A small contrastive audio-text model, trained from scratch.
Training: adamw at rate 0.0011, 10600 steps.
Data: 52083 training examples, 26.1 epochs.
Rows from block 3 of the audio encoder of a small contrastive audio-text model, named by matrix and row number. Rows with one number within an expert belong to one neuron, the router's apart. Each number is 500 + 40 x the weight over its row's rms, rounded and kept within 0 to 999. All counts start at 0. Numbers have three digits each.
After each expert's rows are labels from the 100 clips, of 14976, where the router gives the expert most weight on average: "strongest on" is what is common among them; "band" is the frequency band that holds the peak. Only what is clearly more common there than usual is listed. The data: chords played on synthesised instruments. In brackets: how many of the 100.
# router: slot weights (encoder.blocks.3.mlp.router.weight, 32x96), inputs 0-95
# up: expert up (encoder.blocks.3.mlp.up, 32x48x96), inputs 0-95
# down: expert down (encoder.blocks.3.mlp.down, 32x96x48, transposed), outputs 0-95

# expert 3
router.3:581513496563532512489475502508470488495538475534534425441488563458527503490505449461531565470563491535530439512552523471533555433536547482437470445544484446451514505545495595477498517521512418558531479534429531482520459456453501580528511475524528413526462446498479499474554478462475498465
up.4:502514479501475483481469482498497499501535584518500500501501500474518499497502460500529500521551518500500500502495577505504543495521509465500516507537505498437483511499500500462511500478542440501498643502501513457500499500496500504499475484516499498535523500243496492357500501505501502489
down.4:600523501500456491559500545496500502508452416510456399500488562541533501499497486534527498507506413500484530414413497499489419482498482508545518494548644481493538473502500500576498508501615502612545500478481498492444564483469494499503493493498513498503517500501500505499511535501480523500
up.5:501465501501537500507499505473497355490489477481477499492497502538460502464435613510498500502496497503467499503504500612499449551503502540498500498408482501491680497475492502500449576561484507499502500468490503511502497505549495500489573496506522499463490473568494554499502607499501508500
down.5:500462543482500499502397506517500472520499498503547490502507452424442475505501508500501515507497574465502490508497434501523510612505508540513455501506472438483396515569499501493480468505494500482685474559500505532485500472625516500497514505471465457440512513521496531507489489423478495494
up.6:509461511480501501527500555467425485480498542511350502534538500581405530485474595514571503540490531508454498503474497524500435573452504516500520563386505505499515541496441500500446505514497519503524500349501504441499480501546501498511519508500503498436502503507462505508495508501482500536
down.6:494502502499496508394363500501498499491495514501500500507546528471498499500508610494492502500501550442495505506495518501558515496465503473500511509502259498500462518511502497509487473491495497372448500505501508502479499475509504499569512501471495458490494546501505557502491490512500487496
strongest on: marimba-like (96); block (67); text has "quiet" (67)
band: 2000 to 4000 Hz (60)

# expert 15
router.15:482499531463499467428446492569526493445451433468472575548499475552516496498523500561520506496512499517502640442518491530435462547509511448549456459479514508543482520454476465522530439472520519456477522455569470487536533557575460476523506499538414505471446555522480518514557457427515495483
up.0:510466525516489566467587585532415481456496518485486500454495501459494447514509533470526502499499572470549507527470453526502498468490516534454570530491494506493500494576358519488505505515501489474502477532465500584528498503507483500445472500510505518455505502498506521500577462668521537440
down.0:448491415500491501500502542486507478493473493496470510502515498483503519483490407495533481524470537483501492495530504497493479500365483540495498544511501477491488499501513620532483393505528542584421501588571531469504597484497496499495474488506539497496523488503533499491453515552651508487
up.1:494470498478500502485534485505482555505489533542585512524414499497561474534518500522515473560489483502521498505368516475493493444505454507510507502534612515521455433448560461507504445485513472500430502515575456477497503506509598511529420507570492513444484500398498436502448456481469474490
down.1:480465487521497491491467494500541541505526546499472514504528561563477538522504480438496512491505547443549511503493477509527473501583574564513485473494512527522617508335519481487584588505490499541489513469466501490519445587457516500389512563525472516498528469500493457474499485532478491501
up.2:506496497499422401496563500517500504502525492506493494488426525426502408503494560443487501494514457474470505472558501501444572496553429502477524513474452445533481542561457454526497495535544496622465577496502421501503493497508496502492508495501512571496530454501503479529538471615487516428
down.2:470497480506441441477578458525490497483503500455495492497502504671503513503470484500560518495449501506583425441506506506486457469446501506500555483558508461509539493434498498501479471495557525606429488506499514502430502490485472492561464485490610507574499490500549429502503535497483500480
strongest on: organ-like (65); mains hum (44)
band: 1000 to 2000 Hz (61)

# expert 20
router.20:487510500453477523546485501492454494463425519514534511547572459577515513520518514458490468538482496460524481495415482488467477514447454554576493530496542554510509586487427573485468510490443576464531491473492500565447629534542459473499541486463419532481508549502509557460497516455470494535
up.4:498500507497521487500502478546470536489504492533562576608480534571510495534472481516499494504481522418510493500499520527484515465584518493506370494526576502603497496482551501486503467475499499479398441508524449523415496499498492528500499513526499508490348464505499471506490502573468489501
down.4:512509502516497506537490482502501496608520447511488511497363502501609513517498496490494508479556459500493440450484492453492541491513493497429623554471516466501462518521508505522587499486524526554455520504500491388567501519502511509499484500479512500510428378442493542499498484497472494541
up.5:507461452515500429474493515465533499488513516497491417513510538497502505467503486475558739460492492511500487503468528496483492513522505504516516499499433491494477555507579505504509502517530431570491510497481578496494500501499484500507510510559489493652504472489475506475539505502469501503
down.5:500517454482499504465500476497495504504466533498499496494598498480394497470500533474501494545375551500506532531587503556501484556487506458503392461496508497524491477496501447487439486500485518450509425516503424531504500501509437498559508500520483498543519514498483362538502502504569395505
up.6:483495458491519502509589511457508588313495499512566490545430527481500504558503494492498425530369503443512487514497522496468506460573463501514501546458532497498491519543504477496501504495516546518442371503491495514517499499501500494526501528493501510493421539500505495502491564509501498502
down.6:472491451498446505499519516494477498496418423488507507492489459505531541498478527441499520487488415453443423472371477518496501424491522511350528597517496477491504560409499503491500513501501504526526521507488540495503558534500597504494494499470502460581460501501522499539500513510504499562
strongest on: arpeggio (76); string section-like (36); saw pad (26)
band: 2000 to 4000 Hz (68)

# expert 31
router.31:521453477484494465547549513471450490505421543478505501552510472550513492474474517566522466540523508432479566473500495503524458508455515544558456480558540560472600477426497571467453453455448549480477564558519508506494524551493455470449461439517458452511511594516515531485525512441432500559
up.1:513501503488500443486503487609499559492500509497498416492457502347502493503496504534541496499595500500500526485474511476491677499514507502517490494544399502469480504503500501476491498499511499571476506512493494518488530497500540494500535380525508538509503494540544465409498501466483498493
down.1:513565519497422499472515444498513558488496633493465434527509440509363505470517433515493425500506436435514489504478481510575406486495488486510500506507518515498520481496486512511506496463507500526560474479494507493422497497521515497398465530479587499550502510500523485545477465560456523447
up.2:523443483534476499524500493540501631515440510425512499534502495500606500495559512498464501497474501491496519487500565484440500455486498505506422550525492504488513538502529518493426499446500534500542447577503518561434545407450563486481472479494462548507549511511505472428507433500402453541
down.2:500498464499477516486549534525497496382384523489492515495479468500352500499513434663496514507474414497498532484522486499506498537559512552501487446505489415497529454529498525508504506489517450545540505483545538490479487597491500508460504499447500509514495502501499498518484504457519524446
up.3:426465489452504462493436612501505426498500479365446524487561411509487547508500496518493568498549501509523598514504498497557453593520500497497487467529525500527490497476580447542502463504465510461544561508502463516450500500537514487471491510501490505512464593516501501481484418457490500502
down.3:498481490467490452498505561478500482471503528437501493485463506433502525507526538438420511526506557343544592498494490504450624484487531477512492501494429500490491500481514490514520506502480526530501469491497380509501504466506505489482516422486506506528505441536496489486528500432501369497
strongest on: saw pad (85); playing: arpeggio up (55)
band: 2000 to 4000 Hz (88)

# expert 6
router.6:519511452498517439451552536467537491512507497460483439531488480522518484468472461536474441549532435475427549422608527514441529521460466504496480450501452557522607487420542473485517506475472476435479566503530481469464527555464495491509414465528508445532519552461447503517454488548491458529
up.4:516546502503519480424398499523524538500499500506483465507472567479489500498503522508489468509547501554424503468506504432459537503493550500414487514460413569501495558519509545445524469507530489534504621462505488484501493499430502496497549476436527505533588474581483488510493507515639491510
down.4:607500488490413506538487574513497541543516489495441476557453499493509482546458510416501511504503454541502497489500543508497555500412342500435484579501563473584431508514501482493495492553592547543478477485504480501500486505488507479430497480539524495515482556498521520494504488492469471525
up.5:553551369486497463501484515501527501518511496550517502531498541497510453440455502510500491561515515516492500477497567497346562530501507497525499487525497486458492503496506497374523516495524552523500506473498595563492511521534505501502503402503500393541499485502494499491441494596470500487
down.5:502501458440487529582474503534455461494503486499515512529493514498448496541500499488500492562499470517388504550502522501449504477494511506501501511520516504498505405585501498522453408493554523494386393507566501502517423484501503501434471447490549459635501505503520501518525515486494431532
up.6:501495501503423537470565530538585489492501488516494565509503482542519523430546389494482499482489481584499515501651498497525487554496494507505493480501505488522503504418493451605499531494564533494500503498522553396487500538487487499543446531492516520477437502499501510533449437501420497490
down.6:501530527496537509460508444483496474578460477509507520441501487503438466546571495506525501398456519499514548495496471393510505639520489541511523437503521505513505511512446439504548493514486472500599503500477459547510482382515528498535518500410480536503499552486505526491493474535490530415
strongest on: mains hum (43); muffled (low-pass) (31)
band: 500 to 1000 Hz (47)

# expert 2
router.2:573525499466518454444459504566518517523493438474470480455481534495496540518516520567418495537500429569532557411441483512494484476475513486523486484531478452485561516520452551474590589457493486525471494465505498453511459519516497483502473450478484404508552499501484531379483576448488488501
up.0:507420525472516498500501512487506438435530561552464546546549492525487501443482590581554431521467512522481523488503521553500368526470476507533541542467507505491511497512492518501495523552502556502508504389500514467448501515619427505579497520514502467441503502449463515503482553505489495527
down.0:510503552460578467508504515479526476511506515451521491505511525420371496500492525545482500528467497607512502479459363488504499498455449500503483531511449570484498500506506505509502456556533508581559460496500501500508542487544467485607466539581496449505597490444494474518484490491479505506
up.1:514516494515502492517499514539433615519441591495510478501430584415514529502505495529514525484486496496506479501506532521515495417502562489395494527484492495506490510553456504473493501426498500523501480507501484504396460535493543537499499419513445500500484373531475445455440507473562488456
down.1:489448468507470481550465539494488554504516523600500539541482482540564499496329509499490527485454513517580408547506479462477523453494494519428546564468479476519528485462498446466497500498498546517497497501533424497520581499502494510451506470508464482494532419556495437518501507580499488519
up.2:474430456478509503496537484505556443500605500535473625535524483526495499476500500479498506502512559500498611496481480427439427526503491613560506469491550507504502499504516506527503501560547507500487507497494501456641501508506455493501502471539509499403503494488499549570525496501504540509
down.2:472448478475539501425566501460509429497515441467510522442473514498477524568490506501511399525501484461500532554483550607573501493564505505515519449572524517510499508440519501473501491500531490381446577515459577533505505550491492500540511524519461501496503485409501509427506501446525505440
strongest on: white noise (83); clipping (31); text has "clipped" (31); instrument: marimba-like (29)
band: 2000 to 4000 Hz (94)

# expert 8
router.8:550509451508559455511435529531539516575455495506481462479482506523492542450519523506482543495578510532495526453519499473544469510442588521464475443428455464500561493405479543521554511464547449510513553485450431423495462513489467456473530473523560401533462451494502496514410529494495489531
up.0:500492598482504501497501508512503458472511531528407591542521408552466511496453537565523419500480500526476518487520467499491461532477524549520540526491500589492505521500521500499501515510501547497443499470559518483536503527575470460513500515503494485344530602495458594503476526496520540508
down.0:475432536498600477501448521506501498498492481451508504511501522500490497542478587474500499556482517516630508478500361486530513590506447539527418500498500534441490496534503464498539519524432497482629500503470501533565500472551519459501483540496490502473520522500501496417474508444502502485
up.1:511518510502482508334500504483493499498486516594498500500500498497495468548394489487501500474510492555479519608497483530530520508503510502544502399530500502490393548492502501500499521478486522479481498505502511537474498484504534508500521504523498501517447508614491500468583497454646487488
down.1:495526433542456528518495505500502592432496486591530498484554466501516524582501443523557474498494509503475424493594563461485462467520513497499502499498510376502490515511500500510430449509587487570426480504503505495493621572474494522523503493498578475498516505503558455513502500513494484491
up.2:393492513439443517482516572496502496458498550589502520512504492511504412484498375474485479492528492545550556611421495495602517486539495504549444479497582508500460456506500460508501500493501547507493485501509505528486502471503530468498483502473487526549483504500500503473503467443531373512
down.2:500622416502497524413505441464484561512506483496496499496564496520543506487495501498473481335494505508390498500510590495498499416503508499467526556486500479536480558498460507498463501559611507465473447500500500516507505508497507500504527489488495446508497502506513477499495489604534505497
strongest on: clipping (52); text has "clipped" (51); pink noise (50); white noise (28)
band: 4000 to 8000 Hz (93)

# expert 1
router.1:478431474536551478547509549525535474479496507505521484551433513518497481437424486544473519459497509501465510511563495562578521505418511529527517453511485455512611527426475505484536530459486444482525506519504567423534467584452572538490550538509510439512521503497537497503461496549400527456
up.1:501504499547505472500492545535537509459474524458498492541437503486495498492497495496598499447502500513498487500562496500500502499500460500496560489477453544412500503458499525519513489425519497508354506647532578495434508570385510505506504532504484498486507612528500512498468449498494505494
down.1:494503534500515504511502475493424483465464458546540521477514509498550455537515501541432502505498463557444523497416513487402502585569500504472489500476536479413500521573540608570530494438467499502501504535501433502525471474458589503497508496448559494490521585527448501497531456467502533424
up.2:462504501489502501501549470400493496579511478535580503477476519420504503501436479433496517450498514471527436500357583550504499487506598491453487509490587500502488463482462496500497462508467485485552515488498407502501502509496500558494578518425537503503503475496501486495501612509500501478
down.2:463521447536506469487491424476515612509501516469456484497441483480560527495526502451483496487520513519501501508492532479499532502566472475497599496491506499584438502458548501464496502578495526490501488483508538456519502535442406495500519503545501500560426486373544476498445492613552530543
up.3:491437565501511501499498495512452453443501501498446506517517464564424501504494546515513486511499488501480537504495498506491472570515511543513524541502480505507520511513498508400463560574385517503486499425517504459550500498627479503522502493607500412404488508477447599493500529491542524490
down.3:496417503500499517544501542514528307504499457499564530465524541497482451519486540502518505495495500441498472487501463520499500531448503548499418504571450500498500506505503492500482485469490499487635442512498574548500530488522505511472500502530487440490609576500500501444492532494506504460
strongest on: pink noise (74); quiet level (72); muffled (low-pass) (33)
band: 0 to 250 Hz (100)